config = dict(
    encoder_arch='vit',
    model='contrastive audio-text model',
    dataset='drum patterns on synthesised drum kits',
    train_examples=26041,
    noise_aug=0.01,
    time_shift_ms=50,
    n_mels=64,
    hop_length=320,
    input='log_mel',
    spec_augment=True,
    win_length=512,
    tokenizer='word',
    vocab_size=159,
    loss='sigmoid',
    embed_dim=128,
    encoder_norm='rmsnorm',
    encoder_norm_position='post',
    encoder_activation='swiglu',
    encoder_mlp_ratio=3,
    encoder_head_dim=16,
    encoder_fused_qkv=True,
    encoder_bias='none',
    encoder_qk_norm=False,
    encoder_parallel_block=False,
    encoder_inner_norm=False,
    encoder_drop_path=0.15,
    encoder_patch_size=[16, 4],
    encoder_layers=6,
    encoder_width=256,
    encoder_positions='sincos',
    encoder_pooling='class_token',
    text_encoder_causal=False,
    text_encoder_width=128,
    text_encoder_layers=7,
    text_encoder_norm='rmsnorm',
    text_encoder_norm_position='pre',
    text_encoder_activation='gelu',
    text_encoder_mlp_ratio=4,
    text_encoder_head_dim=16,
    text_encoder_fused_qkv=True,
    text_encoder_bias='all',
    text_encoder_qk_norm=False,
    text_encoder_parallel_block=False,
    text_encoder_inner_norm=False,
    text_encoder_drop_path=0.1,
    text_encoder_positions='rope',
    init='torch_default',
    residual_init='none',
    optimizer='nadamw',
    lr=0.001,
    beta1=0.9,
    beta2=0.999,
    eps=1e-08,
    cautious_weight_decay=True,
    steps=6200,
    batch_size=128,
    epochs=30.5,
    lr_schedule='wsd',
    decay_fraction=0.2,
    final_lr_fraction=0.1,
    warmup_steps=120,
    weight_decay=0.1,
)
Rows from block 3 of the audio encoder of a small contrastive audio-text model, named by matrix and row number. Rows with one number belong to one neuron. Each number is 128 + 32 x the weight over its row's rms, rounded and kept within 0 to 255. All counts start at 0.
After each neuron's rows are labels from the 100 clips, of 14976, where the neuron reaches its largest size: "strongest on" is what is common among them. Only what is clearly more common there than usual is listed. The data: drum patterns on synthesised drum kits.
# gate: MLP gate (encoder.blocks.3.mlp.gate.weight, 768x256), inputs 0-127
# fc1: MLP up (encoder.blocks.3.mlp.fc1.weight, 768x256), inputs 0-127
# fc2: MLP down (encoder.blocks.3.mlp.fc2.weight, 256x768, transposed), outputs 0-127

gate.405 [ 69 180 142 180 184 137 156 144 105 150 181 176  99 121 111 160 164 112 108  88 151 109 135 179 230 130 135 150  97  78 137  88 185  83 130 181 161  79 169 119 164 127  66 106 125 132 148 130 142 152 133 136 117 139  95 147 113  92 173 126  91 135 148 116 123 137 137 126 123 170 132 118 113 137 170 146 150 131  96 182  94 158 173 102 146 110 114  82 146 106 152 153 105  88 159 163 188 153  91 156  79 123  96 121 111 101 135 101 161 106 131 178 149 134 152 150 134 128 157 166 172 132 149 117 120  51  78 115]
fc1.405 [109 131 149 139 121 127 125  74 106 174 138 111 116 169 169  94 105 179 116  93 112  98 132 100 146  92 123  67  94 167 146  87 140 197 106 134  96 111 137 153 155 126 137  84  92 121 138 139  83 117 128 154 130 145 123  61 109 144  97 113 139 124 101 104 140 122 113 160 141 150 156 154 135 108  95 149 151 140 146  74 106 128 200 122 169 135 112 112 114 147  87 165 135 163 132 198 232 109  75  54 159 170 191 104 122 190 150 132  78 127 109 167  66 148 122  97 153 131 134  76 127 157 145 108  99 139 117  91]
fc2.405 [132 121 136  94 161 120 149  96 161 111 128 123 125 110  95 107 117  92 110  99 135 113 124 146 156 132 145 139 180  84 155  92 119 152  42  88 132 109 116  87 149 137 149 156 120 130  94 101 186 137 152  86 106  94 110  83 153 131 121 196 121 133  59 162 107 114 113 171 190 123 124 112 115 107 157 122 148  74 132 146 118 110 177  93 139 179 160 120 107 116 146  60 159 132 140  66 121 150 100 115  95 103 113 104  98 102 136 116 153 115 151  89 159 123  76  82 176 133 154  86 141  82 134  55 168 187 110  93]
strongest on: march

gate.471 [151 155 149 136 157 164 185 156 104 147 106 150 189 143 159 145 137 166 188 147 110 122 104 161 122  56 127  95 115 133 157 126 187 119  93  76 173 145  96  84 131 131 108 127 148 149 113 165 119 122  92 120 155 120 115 104 147 182 146 223 175 158  70 198 153 106 168 100 130 111 136 179 119 150 123 103  92 138 188  70 177  97 130 162  87 124  90 122  72 105 119 109  98 148 106 121 107 146 189 105 168 124 107  94 108  78 134 134 113 145 131 145 179 175 126 107 125 150  80  79 137 104 112 146 150 130 163 225]
fc1.471 [128 114 125 113 122 149  98 140 129 119 121 126 131 152 111 121 117 137 115  87  71 132 137 148  61  85 110  85 142 136  73 115 175 162  73  96 122 116 134 191 108 153 148 126  93 169 122 176 159 156 102 172  92 141 144 118 152 102 137 130 112 125 125 154 101 179 114 121 121 114  84 152 122 102 146 170 136 168 147 132 111  98 167 122 118 120 105 137  89 149 132 139  74 177  85  85 148 149 179  90 146 151 164  90 111 149  70 161 143 124 146 137 158  97 152  78 132  82 125  68 124  97 113 160 148 144 112 163]
fc2.471 [163 133  72 130 121 136 133  73 147 156 129 121 155 131 157 115  88 119 180 134  77 130 174 176 115 156 159 139 120  67  72 106 131 134 158 146 124 134  66  85 144 146 105  92 151  92 183 114 182 109 120 132 128 122 159  97 101  97 202 116 123 141 121 147 146 126 135 186 135 123 153 160 148 145 206 124  64 127 117 112 143 137  60  94  27 150 164  97 112 150 159 141 119 128 121 166 143  81 127 149 121 116  88 176 115  95 134 135 161 134 198 103 142 150  90 111  70 150 124 112 107 136 172 139  92 150 162 157]
strongest on: snare; text has "noise"; half-time

gate.508 [108 149  97 198 166 160 169 141  66 157  87 106 160 139 145 133 104 168 189 147 103 136 154 170 144  78 140 129 120  73 136 141 125 121 139  65 134  85  60 108 109 108 129 180  55 143 211 100 118 175 114 116 172 153 154 133  27 100 134 163 180 164 180 143  82  88 178  90 152 139  95 172 121  99  98 107 106 127 181 130 133  76 127 144 121 139 110  94 161 130 107 154  97 140  71 119 115 102 161 104 115 157 101 177 106  97 126 106 127 161 140  97 120  99 147 118  94 126 105 147 168  67 148 124 110  97 124 118]
fc1.508 [157 150 185 104 140 128 123 143 170 146 121 107  93 184 146  86 126 123 135  66 152 138 152 103  93 153 127 158  86 119 151 153 170 140 108 192 132 133 165 139 155 154  72 137 134 144 100 132 161 174 104 151 114 107 130  88 125  80 146 130 143  78 114 109  79 130  43 131 100  80 190  50 117 109 119 150 166 164  75 114  87 169 173 139 107 153 115 184 118 101 112 101 174 179 201  89 126 125  85 133 177  54 118 111 187 185 149 123 130  67 160 156 118 169  96 139 161 133 172  93 128 166 132  59 150 119 172 112]
fc2.508 [ 89  78 139 142 119 114 203 110 138 124 138 107 149  75  94 177 152  99  95 134  89 163  93  99 153  81 109 150  97 131  85 182 179  95 124 184 138 203 178 123 145 101  93  90 117 130 167 149 139 140 119 177  93 110 118 108 106 167 195 107  68 183 149  68  73 124 118  96 100 134 205 132 127 101 125 120  92 178 147 150 118 122  97 126 162  57 140 195 122 112 162  94 174 102 138 172 145 198 128 130 102 137  95 193 144 104 178 147 167  85 182 114 145  83 149 119  81 132 123 126 117 102 171 104 134 128 112 102]
strongest on: snare; muffled (low-pass)

gate.579 [100 113 106 101 108 112  99 151 129 119 162 207 150  68 118 136 160 169  75 123 165 124 150 157 133 116 122 105 124  99 162  87 146 117  97 177 147 120 129 158 169 163  97 140 144  98 120 162 159 122 123  97 108 129  42 151 118 130 102 112 141 108 110 132 120 106 163 141 116 156 130 145  82  77 204 120 147 159 108 127 141 120 128 181 119 132 132 125  91  74 179 117  94 115 123 200 201 187 128 117 130 129 136 150  93  81 131 132  98 125 140 120 129 156 136 107 160  99 114 130 175 139  91  85 134 123 143  82]
fc1.579 [184 131 126 140 141  81 153 150 156  93 200  96 124 104  76 157 121 149  62  59  96 130 124 126 138 150 159 158 127 160 106 110 110 103 139 106  62 150  75 125 128  94 126 147  86  88 118 171 132 105  79 126 169 152  93 101  97  96 158  52  99 176 115 147 119 132 114 125 145 148 111  87 113 122 169 126 146  88 124 127 178 192 144 116  89 125 158 170 146  74 177  93 100  82 174 167  94 142  91 178 152 128 131 117 176  93 101  85  79 113 122 144 153 146 136  91 125 109 161 150 160 108 143 150  84 162 124  94]
fc2.579 [114 158 126  88  78  93  90 112 101 109  85 117 120  93 147  97  95 130 142 110 106 112 133 126 166 147 162  97 128 152 111 128  10 105 174 106 168 130  85 111  84 181 141 172 120 160 136 128  89 112 137  77 113 140 141 107 143 155  68  49 127  74 130 128 140 104 125 143  53  87 126 162 155 121 116 142 147  51 108 140  97  73 125  92 124 163  80 119 100 122 123 181  96 145 166  92 126 126 165  65  87 101 118 134 115 120 178 109 107 155 162 136  94 104  94 166 169 155 140 141 104 157 115  92 146 169  76 141]
strongest on: half-time; reverberation; text has "reverberant"

gate.505 [157 126 202 143  66 121 122 165 159  89 141  88 101 128  67 168 178  98 120 139 108 169 165  99 127 120 172  86 162 181  73 131 104 109 139 134 146 139 145 164 148 130 108 157 156 132 142  75 117 149 105 184 140  98 102 125  76 174 127 132 156 131 131  87 100 133  91 125 105 153 169 132  58 183 152 157  47 145  93  89 118 128  76 120 113 142  60 153  95 158 179  74  99 140 151  94 148 119 135  88 108  69 157  75 106 123 118 150 141 104  86 106 128 129 125  58 148 146  93  63 124 130 131 176  97 129  78 135]
fc1.505 [127 108 135 128 145 143 164 159 133 150 130  77 106  91 138  87 141 131 156 123  94 144 110 173 165 163 176 127 145 131 109 141  96 144 115 116 132 169 111 188 143 106 146  90 124 147 153  95 125 116 129 134 160 164 139 161  99 183 120 187 143 141 155 107 118 167 153 101  87  79 110 181 127  62 113  79 142  52 129  53  95 161 111  97  78 139 140 101 147 103 157  82 109 138 128  52 122 125 115 132 112  76 106 198  94 190 163 134  53 119 125 103  84  82 120  51  92  95 142 152 159  64 119  71 146 105 113 193]
fc2.505 [155 125 117 181 124 133 110 165 101 153 112 143 126 147 119 116 128 116 112 126 116 133 128 144 110 117 192 155 145 149  89 103 150  79 175  99 133 129  98 110  95  88  44 118 100 127  92 148  64 151 108 134 114 129 127  54 121 128  90  93 110 163 143 150  48 129  84 198 128 155 113 130 162 195  73 117 126 151 140 186 139 135 107 136 146 163 172 129 107 118 123 107 151  71 123 151 121  99 147  89 129 133  60 146 108 185 123 152  96 120 169 185 139 162  70 183 134 114 149 126 122 177 128  85 142  36  87 139]
strongest on: quiet level; white noise; pattern: breakbeat

gate.507 [156  92 121 139 103 156 169 155  99 132 113  89 132 109 150 162 166  89 148 145  49 100 174 163 108 132  65 140 112 149 158 111 174 121  98 136 182  93 137  67 130 160 177 114 143  97  99 130 133 158 103 159 144 144  78 111 119 130 174  86 102 126 129 123 173  95  84 132 122 126 178 125   6 132 112 156 102 126  90 126 159  91  73 158 147 137 101 103 123 159  92  96 127  95 112 126 132 156  84 143 174 157  85  86  99  74 114 129 136 117  73 156 113 116 153 124 132 112 127 141  95 102 104 123  74 153  96 208]
fc1.507 [128  97 145 168 147 121  77  65 129  86 120  99 118 105 126  92  76 118 129 144 190 117  86 154 140 159  91 127  91 109  64 157 146  88 112 128 105  70 102 163 131 151  80 163 113 139 108 142  86 158 181 118  85 179 126 121 189 139 120 176 100 127  65 100 140 129 150 176 154 177  88 105 188  87 140  95  95  98  89 137 146  97 143 125 131 154  83  83 115  99 110 115 158 103  94 131 138 135 132 150  76 125 133 128 149 152 139 123 119  55 108 138 122 149 102 137 157 106 116 102 165 146 164  99 120 154 150 108]
fc2.507 [167  79 128 113 137 101  85 196 105  87 158 106 135 113  84 151 108 142 123 129 118  94  92 138 154 102 108 156 139 140  88 204 157 132 139 148 157 108 173 155 185 115 131  87 127 189  83 180 132 116 117 177  81 152 135 149 163 112 214 104 123 166 119  83 126 164 116 203  58 158 161 137  96 124 146 146 166 191 116 142 100 186 150 105 144  67 171 149 118 176 162  75 188 110 180 125 120 150 130 162  99  81 110 121  92  71 112 171 121  76 129 134 159 104  91 106  67 126 154 162 105 154 114 104 121 107 111 192]
strongest on: quiet level; rimshot; white noise

gate.59 [114 116 126 102 144 148 115 127 121 121 124 110 142  76 101 140 126 107 144  81  78 179 126 146 150 117 142 129 164 103  94 115 153 138 123 155 151  94 130 128 156 114 136 115 170 118  98 136 179  77 166  96 102 145  84 177 212 158 152 182 119 101 170 101 135 128 121 156 141 187 106  85 128 221 129 154 149 185 124 134 162 139 104 139 133 112 132 144 124 123 140 151  85 123  60 184 131 132 155 115  86 157 145 130 112 112 133  66 147  94 105 148  87  72 193 146  83 143  93 159 134 128 138  85 117 118  88 163]
fc1.59 [168 141 165 128  85 141 119 147  99 154 102 141 143 136 168 142 110 129 136 102 161 113 144 159 152  94 121  84 136 153  98  97 106 125 134 136 124 114 153 148  67 121 151 112 134 147 102 112 140 130 122 130 209 171 143 174 136  90 147 142 121  77  78  72 111 147 122 147 141 159 138 170 106  98 176 163 157  76 153 193 125 107 172 146 168 114 165 159 175 115 132 155 154 105 101 131 176 124 125 154 160 132 153 125 213 170  43  85 142  59 121 120 138 109 185 175  95 151 125 156 151 100 149  89  99 101 133 103]
fc2.59 [ 89 134 215 134  84 126 196 126 164 110 132 124 112 141  99 119 196 138 121  76  59 130 153 121 112  87 152 112  90 147 125 113 193 175 152 138  96 137 180 111 113 140 119 105 133  80 149  95 173 180  71 125 101  85 126 132  77 133 108 162  67 106 117  96  65 169 186 143 165  93 155 138 158  62 153 125  90 102 169 114 110 151 176 105 106 180  98 178 138 141 146 153  80 116 169 151 137 114 145 117 201 158  96 150 142 101 163 174 172  89 177 157 121 132 163 125 154 116 131 135  52 133 195 165  89 147 121 120]
strongest on: march; tempo: 140 to 150 bpm

gate.744 [ 95 174 163 100  78 113 153  51 150 156  81 149 125 171 160 133 102  81 185 179 113 138 121 121 164 170 128 179 109 141 134 152 105 131  77 143 131 106 114 150  60 119 197 184  95 212 106 204 113 132 148 101 164 124 172 157 163  59 130 166 173  87 136 174 180 104  94 111 119  37 124 132 109 127 154 134 111  81 105 134 116 110 114 136  96  78 156 132 119 115  84 144  92 137 129 155 130 148  99 141 148 186 142 137 131 174 143 139 123 144 133 161 164 108 123  75 125 162 111 120 101 143 164 119  95 130 228 104]
fc1.744 [105  68 100 125 142 140  98 107 122 140 149 162 126  83 156 135  92 106 180 152 118 169 199 139  77  88 162 127 147 117 180 123 152  98 140 160 142 154 128 130 119 118 133 140  85 141 109 106 175 120 115 143 110  67 111  77 135 129 160 172 130 147 136 123 103 101 158 145 104 123 147 138 125 159 158 183 178 179 145 148 155 137 167  99  79 166 118 143 131 157 142 168 169 110  90 101 182 110 115 126 135  88 143  91 111 159 133 132 193 106 137 105  98  80 144 107  69 125 154 115 128 146 141 148  90 133 116 171]
fc2.744 [ 85  99 110 135  87 115 188  96 149 121 180 129 116 116 143  80  98  97 116 111 141 100 148 148 103 152 138 100 117 152  75 139 119 116 141 112 130 102 119 111 158 110 114  86 141 134 164 138  46 172 110 158 106 127 227 139 154 150 131 140 122 136 165  66  45 147 161 125 139 152 129 163  91 108 169 116 133 131 161 139 146 109 120 203  74 150 141 104  92 145  98 163 127 111 167 191  99 135  30 124 181 127 114 106 158 176 136 142 122 103 150 121 112 154 102 104 166  87 119  95 159  98 141 129 156 112  92 124]
strongest on: march

gate.497 [ 92 206 153 146  91  61 128  86 128 113 164  85  97 127  94  95 125 192  64 104 171 128 115  96 101  75 106 148 124 118 140 132 123  98 129 120  68 168 140 118 128  87 106 211 121 108 143 138 119 149  99 200  54 133 154  97 123 106  83 136 157 129 115 115 134 128  66 135  85 142 162 139  98 125 123  69  85 201 127 130 137 124 101 127 148 116 130 127 122  71 139 111 138  90 170 166 148 179 103 131  84 180  98 156 111 120 134 143 120 108 149 119 122  77 136  99 134 165 140 138 141 158  93 115  40 114  90  88]
fc1.497 [112  78  57  68  99 124  98 105 104 119 148 151 159 125 121 145 141  87  76 117 180 125  90 168 113 170 127 144 139 107 162 109 122 139 101 104  84 125  67 168 123 151 124  68 149 111 166 107 117  91 107 117 124 194 106 130 150 132 170 116 173 129 141 136 156 104 137 173 149 152 148 189 158 177 169 113 175 129 138 120 120 181 161 180 165 124 136 140  70 167 140 168 121 131 133 137 161 108 170 175 173  92 123 113 116 139 132 111  40 119  77  98  94 174 191  80 112 134 143 187 162 129 138  82 123 129 156  59]
fc2.497 [144   9 119 130 117 138 139 164 117 126 101 133 113 166  76 121 148 143 138 133 101 157 134 141 123  80 158  99  22  79  99 146 149 127 127 129 157 129  71 110 173 140 122 155  48  87 123 167 147 110  79 167 142 141 149 119 134 157 215 130 137 183 237 102 105 182 102  39  90 167 134 166 115 109 150 184 138 151 134 116 176 191 164 114  94 125  81 199 122 132 132  94 155 184 112 173 119 125 108  93 111 102 152 120 160 120 146 137  69 183 130 107 135 153 132 137  77 155  98 125 131  82 131  97 157 123 122 119]
strongest on: quiet level; waltz; breakbeat

gate.672 [123 173 133 109 120 162  83 142  92 121 133  75  97 179 140 158 205 170 140 145  69  94 118 146 103  82 118 118 148 117 128 140 153 100 151 126 175 116 159  97  88 194 177 100 124 160  97  76 144 185 117  93 111 163 166 135 106 146 100 145 161  96 135 173 137 124 104  83 100 108 175 174  61 154 115 124 135 193 126 101 155  94  95 208 150 114 152 201 114  95 150 160  55 100 123 126 143 141 156 132  98 149 147 119 150 115 144 134 123 127  86 101  99 130 123 145 130 117 123 123 145  77 172 190  45 157 142 128]
fc1.672 [106 135 141 159 160 147  90 150  83 153 122 179  81 181 123 116 145 124  87 138  94  70 139 162  95 111  92 120  92  96 132 102 124  68 132 161  87 186 131 132 100  74 145  85 160 193 117  99 132 147 155  98 127 137 158 120 141 145 116 140 135 176 130 138 120 137 147 106 169 156 153 137  94 114 180  91  97 133 185  99 123 162 140 134 155 107 175  99 133 144 134 193 135 136  83 137 124 171  84  97  58 221 112 171 123 128 114 130 153  88  58  64  84 121  96 172 140 138 147  84 158  92 131 157 175 122 119 158]
fc2.672 [163 117  81 163 102 123 103  81 177 171 153 145  53 113 175 153 127 121 146 144 178 140 154 146 157 135  83 148 137 133 100 170 142 168  81 121 160 132 152  87 139 116 135 101 100  93 160 142 133 117 150 174 159  96 130  93 138 132 123 122 124 171 153 144 135  77  90  93  90  85 121  88 199 171 118 120 114  65 157  53 134  60 125 134 100 120 117 134 177 159 140 107 163 139 139  97 143  67  93 145 197 171 121 139 132 163  89 101 102 167  81  95 148 144 212  84 163  69  97  85 147 110 114 106 101 132 130  86]
strongest on: half-time; muffled (low-pass)

gate.29 [118 156 157 112 127  85 171  79  93  99 176 163 148  85 108 132  69  63 231  93  93 152 124 111  87 132 110 101 136 102  82 115 144 106  80 101 103 128 156 105 156 143 141 155 156 119 118 139 122 139 130 126 109 122 200 104 132 126  84 131  90 149 126 125 120 123 157 134  86 162 132 116  58 151 121 125 113  90  70 169 168  78 140 133 141 142  91 162 151 149 121 103 101 147 107 119 160 103 172 202 127 106 186 128 165 142  99 126  59 157  34 193 168 135 209  96 118 207 143 130 107 107 130  97 115  70 133 147]
fc1.29 [185 118 115 165 110 128 148 150 154 115 170 111 128 126 110 114 128 125 142  86 163 158 116 124 133 105  61 103 119 100  86 104 126 133 151 115 106  94 163  88 140 153 164 123 182  91 123 115 161 118  69 155 166  88 109 124 151 157 152  99  89 155  86 144 118 138 118 111 103 154 117 128 150 150 181 130 109 151  69 166 126 115 136  99 164  82 159 124 210 136  84 167 123 139 172 238 167 103 176  91  86 147 128 150 120 125 137 144  44 124  98 161  68 134 148  95  74 151 137 120 133 152 113 127 109  85  99  95]
fc2.29 [138 164 125 158 156  98 192 131 124 157 116 128 161  93 154 141 142 169 102 120 119 179 150  89 137 125 198 117 105 137 113 164 143 136 127 106 143 164 132  87 110  45 102 124  46 119 195  91  79 188 106  97 132 104 165 109  89 117 121 129 123 111 104  74 128 181 131 188 109 121  98 128  95 105 148 120  57 102 141 106  99 125 106 123 185 153 124  91 183  76 223 154 119 132 111 141 116 173 142  95 151  48  92 131 155 133 147 159 131 133 114 174 133  98 147 152 130 107  94 127 150 144 196 119 127  94 120 151]
strongest on: march; quiet level; clap

gate.76 [135 128  72 191 156 107  72 121 122 152  71 122  98 140  86 123 106 179 107 121 120 120 103 137  80 126 125 109 127 143  62 152 187 147 127  88 103 116  98 139 131 156 117 167 141 126 163 178  89  87 194 180  91 112 179 128 187 129 114 179 174 106 124 172 141 159 153 161  97 177  71 146  82 148 162  75 167 200  99 141 196 123 149 159 110 131 157 125 117  81 180 107 152 115 105 144 126 162 139  89  78 162 152 165  75 166 102 223 109 150 176 126 112  71 175 107  94 130  80  69 134 152 142 174 164 167  98  80]
fc1.76 [103 136 162 161 139 103 124 155 124 197 180 115  97 139 112 121 121 128  99 205 144 123 102 201 146 130 122 137 156 132 153 145 195 149 166 112 104  61 154 140 110 124  80 184 106 126 117  77 155 108  34 162 115  60 101 123  84  95 151 150  90 162 115  97 162 172  97 177 169  96 119  89 156 130 106 121 130 152  59 193  96 146 127 124 132 133 167 105 183 110 110 163 161 149 107  99 181 137  68 118  90  97 123 110 151 172 132 134 156  55 150 146 135  98  92 105 110  87 137  99 146 148 145  99 130  72 121 103]
fc2.76 [122 139 148 130 165 168  92 105 118 116 182 139 170 164  76 116 116 108 164  93 192 159 113 102 181 139 147 143 163 104 144 141 130 151 120 105 162 134 138 119  49 183 113 138 117 180 128  56  70 171 137 123 114 133 132 125 133 135 123 112 126 121 144 106  34 149 110 122 168 114 105 123  46 143 147 123 103 153 141 170 128 143 133 205 101 117 179  93 144 219 154 106 105  98 165 121 119 131 178 137  98 144 147  90 110 162 106 184 131 119 171 143  70 169 157 187  87 162 128 167 170 123 106  61 138 121 127  93]
strongest on: snare; reverberation; text has "room"; text has "reverberant"

gate.453 [119 153 148 166  96 132 181 108 100  67 125  95 131 126 147 121  70  94 160  87  91 180 133 147 147 160 106  72  59 118  26 106 117 142 158 156 128 128 128  93 132  77 162 109 166  78 102 127 145 134 134 159  96 174 112  99 123 116 154 118  82 128 109  75 122 126 193 102  85 136 120 106 140 135 138 117 152  91 115 129 135 112 155 176 141 140  75  74 146 101  97 181 134 171 121 156 217 121 131 147 137 147 144 135 147  96 124  84  66  82 138 171 155  80 168  72  94 140 106 113 126 138 191 170 105 134  96 193]
fc1.453 [173 109 168 160 123 176  89 140 138 106 149 123  84 117 122 119 159 130 137 138 133 147 155 142 131 140 154 168 102 122  94 170  90 120  73 100  75 101  87 104  73 175 121 139 146 162  76  91 174 113  86 198 187  96 117  99  81 164 139 109 102 167  94 110 112 137  97 113 144 176  86 124 120 173 107 128 178 137 150 100 112 152 187  93 161 111 114 129 137 165 154 106 163 158 126 150 134 120 161 107  79 197 128 161 173 168  75 178 109 143 103 103 115 141 188 106 115  61 117 154  88  99  82 152  77 141  88 144]
fc2.453 [150 133  95 149 137 100 210  79 155 140 149 204 186  92  88  36 100  81 175  76 161 105 120 108 130  93 134 147 100 101 111 183 172 165 144 112 130 126 195  77 113  51 139 110 124 112  97 157 101 161 117 106 154  93 141 140 156 113 127 178 116 119 123 107  99 151 153 127 157  87 120 169 155 118 175 183  76  85 103  91 111 142 168 163 182  90  78 113 128 133 122  95 121 104  87 112 193 104 113 158 132 134 142 109 130 126 149 139 116 135  97 147  86 138 147 153 139 114 148 164 156 106 175 155 179 123 155  78]
strongest on: march; tempo: 80 to 90 bpm

gate.142 [119 187 182 148 108 122 140 143  23 167 123 133 133 127 153 144 122 131 109 136 139 160 169 153 139  81 125 117  96 104  94 120 118  62 136 105 187 110 101 154 143 151 117 200 114 134 138 143 108 136 140 122  85  61 113 104 136 166 137 122 200 166 155 112 134 149 144 135 120 145 117 132  72 148 184  89  80 196 119  87 106 132 142 167 155  73 164 157  31  87 129 134 186 142 172 115 125 146 106 137 147 150 142 120 101 155 116 162  75 117 156 124 141 135 155 149 105 113 109  67 137 114 180 117 118  79 139 141]
fc1.142 [132 102 100 114  98 114 126 160 127 140 140 167 158 159 124 156  85 143 162 121 115 133 169  15 164 173  91 127 116 152 163 111 165  96 133 153 117 120 144  99 176  87  99 105 122  99 113 133 139 102 139 101 168 135 167 117  64  75 130  99 117  96 112  96 148  97 102 132  91  86 121 114 123 105 137 160  98 165  42  82  92 139  93 145 127 102  75 127 144  72 126 176 110 127 119  76 106 157 143  65 151  77  69  80 137 102 113 162 183 129 161 119 182 138  71 119 150 135 165  87 132  78 141 149 116 131 182 118]
fc2.142 [134 141 119 143 110 113 154  85 104 129 190 169  90 131  98 104 111 116  90 113 113 110 172  59  85 119  89  90 170  82  57 102 121 161 128 128 157 190 201 146 135 145  97 157 174 113 107 187 142 139 171 206  83 142 126  94  99 122 127 111 193  90  99 121 139 166 182 151 185 172 116 106 115  74 150 164 165 104 103  93 146 132 138 106 187 139 180 124 125 122 125 145 110 176  95  93 149 135 119 193  94 148 171 127 115 185  83 156 166 159  94 127 117  55 172  96 142 121  87 122 154 102 122  95 103 120 129 141]
strongest on: half-time; bossa nova

gate.528 [178 148  89  81 126 130 167 134 136 174 141 106 173 106 144 137 164 124 147 124  75 127 135 152 164 143 164 116 155 131 117 239 117  84 130 169 139 139 103 150 168 181 154 184 146  87 167 154 144 124  97 150 131  94 162 160 109 146 153 126 152 137 171 131 137 111 126 162 111 116 222 132  87 153 122 169  64 159  73  69 139 118 111 172  90 117 214 160 130 105 127 185 134 125 136 133  91 126  81 166 105 118 128 141 151 154 174 109 109 100 136 150 143 185  83 155 181 148 172 136 121 116 123  87 143 105 143  81]
fc1.528 [198 109 192 151  77 185 165 160 126  66 102 132 120 212 142 133 120 162  69 125 113 135 158 147  56 127 105 124 148 113 104 116 109 117  84 113 139 138  89 141 119 160 133 139 173 138 108 110 144  92 148 145 117 155 121  96 173 124 126 200 133 126 140 153 157 134 137  81 113 140 125 124 137  97 113 158 176 143 142 125 103  78 199  84 171 115 113 129 132 143 120 143 179 138 127 140 181 161 131 103 139 114 164 172  70 146 118 125 123 124 134  76 212 104 126  91 136 142  95 159 162 102 132 118 161 173 138 129]
fc2.528 [ 86 118 179 161 119 153 159 202 103  96 121 131 127 171 117 103 164 180 142  71  83  92 112 162 108 101 122 119 113 181 116  72 125 174 120 142 114  97 140 135 131 139 140 130  96 145 152 136 139 121 120 142 178 150 117 167 111 146 112 159 161 137  93 149  45 140 125  77 139 114  79 207 102 136  92 144 105 116 161  88 115 102 170 169 174  99  67 112 139 135  77 147 181 133 116 137 106  63 137 110 133 154 154 123 188 116 126 139 163 139  71 150 172 138 109  69 116  78 137 148 168 122 155 131 132 146  94 157]
strongest on: snare; one drop; pattern: four on the floor

gate.31 [117 101  64 179 145 166 121 126  99  33  94 150 154 110 130 154 122 149 140 126 137 158 141  90 192  80 173 179 115 114 112 119 124 138 169  99 216 125 121 154 140 144 113 157 121 167 112 163 101 178 117 124 153 126  75 118  99 162 166 143 141 116 110 166 139 160 146 122  79 157 105 200  91 129 108 110 116 124 147 165 135  83 165 156 144 104  94 131 166 134 154 129 157 139 146 129  44 157 194  95 126 105 161 103 112  72  95 159 109 164 141 201 127  97 128 168 157 118  93 140 146 170 140 173  68 146 146 158]
fc1.31 [106 150  89 170 103 192  71  68 125 126 116 122 151 156 178 158 128 145  93 110 111 170 206 146 139  69 123 104 131 178 138  67  93 158 116 104 123 129 165 154 169 145 159  82 156 149  96 127 104 132 204 135  87 109 163 167 113 195 126  79 110 130 146 125 145 120 137 165  95 114 167 138 144 172 131 163  78 165 133 134 121 187  63 119  89 106 101 142 150 125 153 147 115 198 146  79  71 139 162  80 110 108 160 222 164 145  95 160 154 170 201  85 129 132 119 156 154 111 124  91 113 163 106 121 153 220 135  85]
fc2.31 [ 70 151 153 154 213 102 137 126 141 155 155 113 139 178 149  81 118 147 120 108  84 126 177 115 133  93 127 141  52  89 143 122 138 119 155 102 111 117 147 124 146 143 142 144 145 158 160 166  73 134 100 148 176 113  89 153 118 156 101 177 113 152 131 167  83 144 152 162 134 106 177 130 149 151 128 134 133 120 164 136 184 110 153 148  86 166 212 173 144 124 100 117 107 147 124 124  98 162 135 121 210 146 172 127 142 183 116  91 141 143 142 157 146 165  92 180 104 101 100  85 127  60 166  60 115 142 117 116]
strongest on: snare; low tom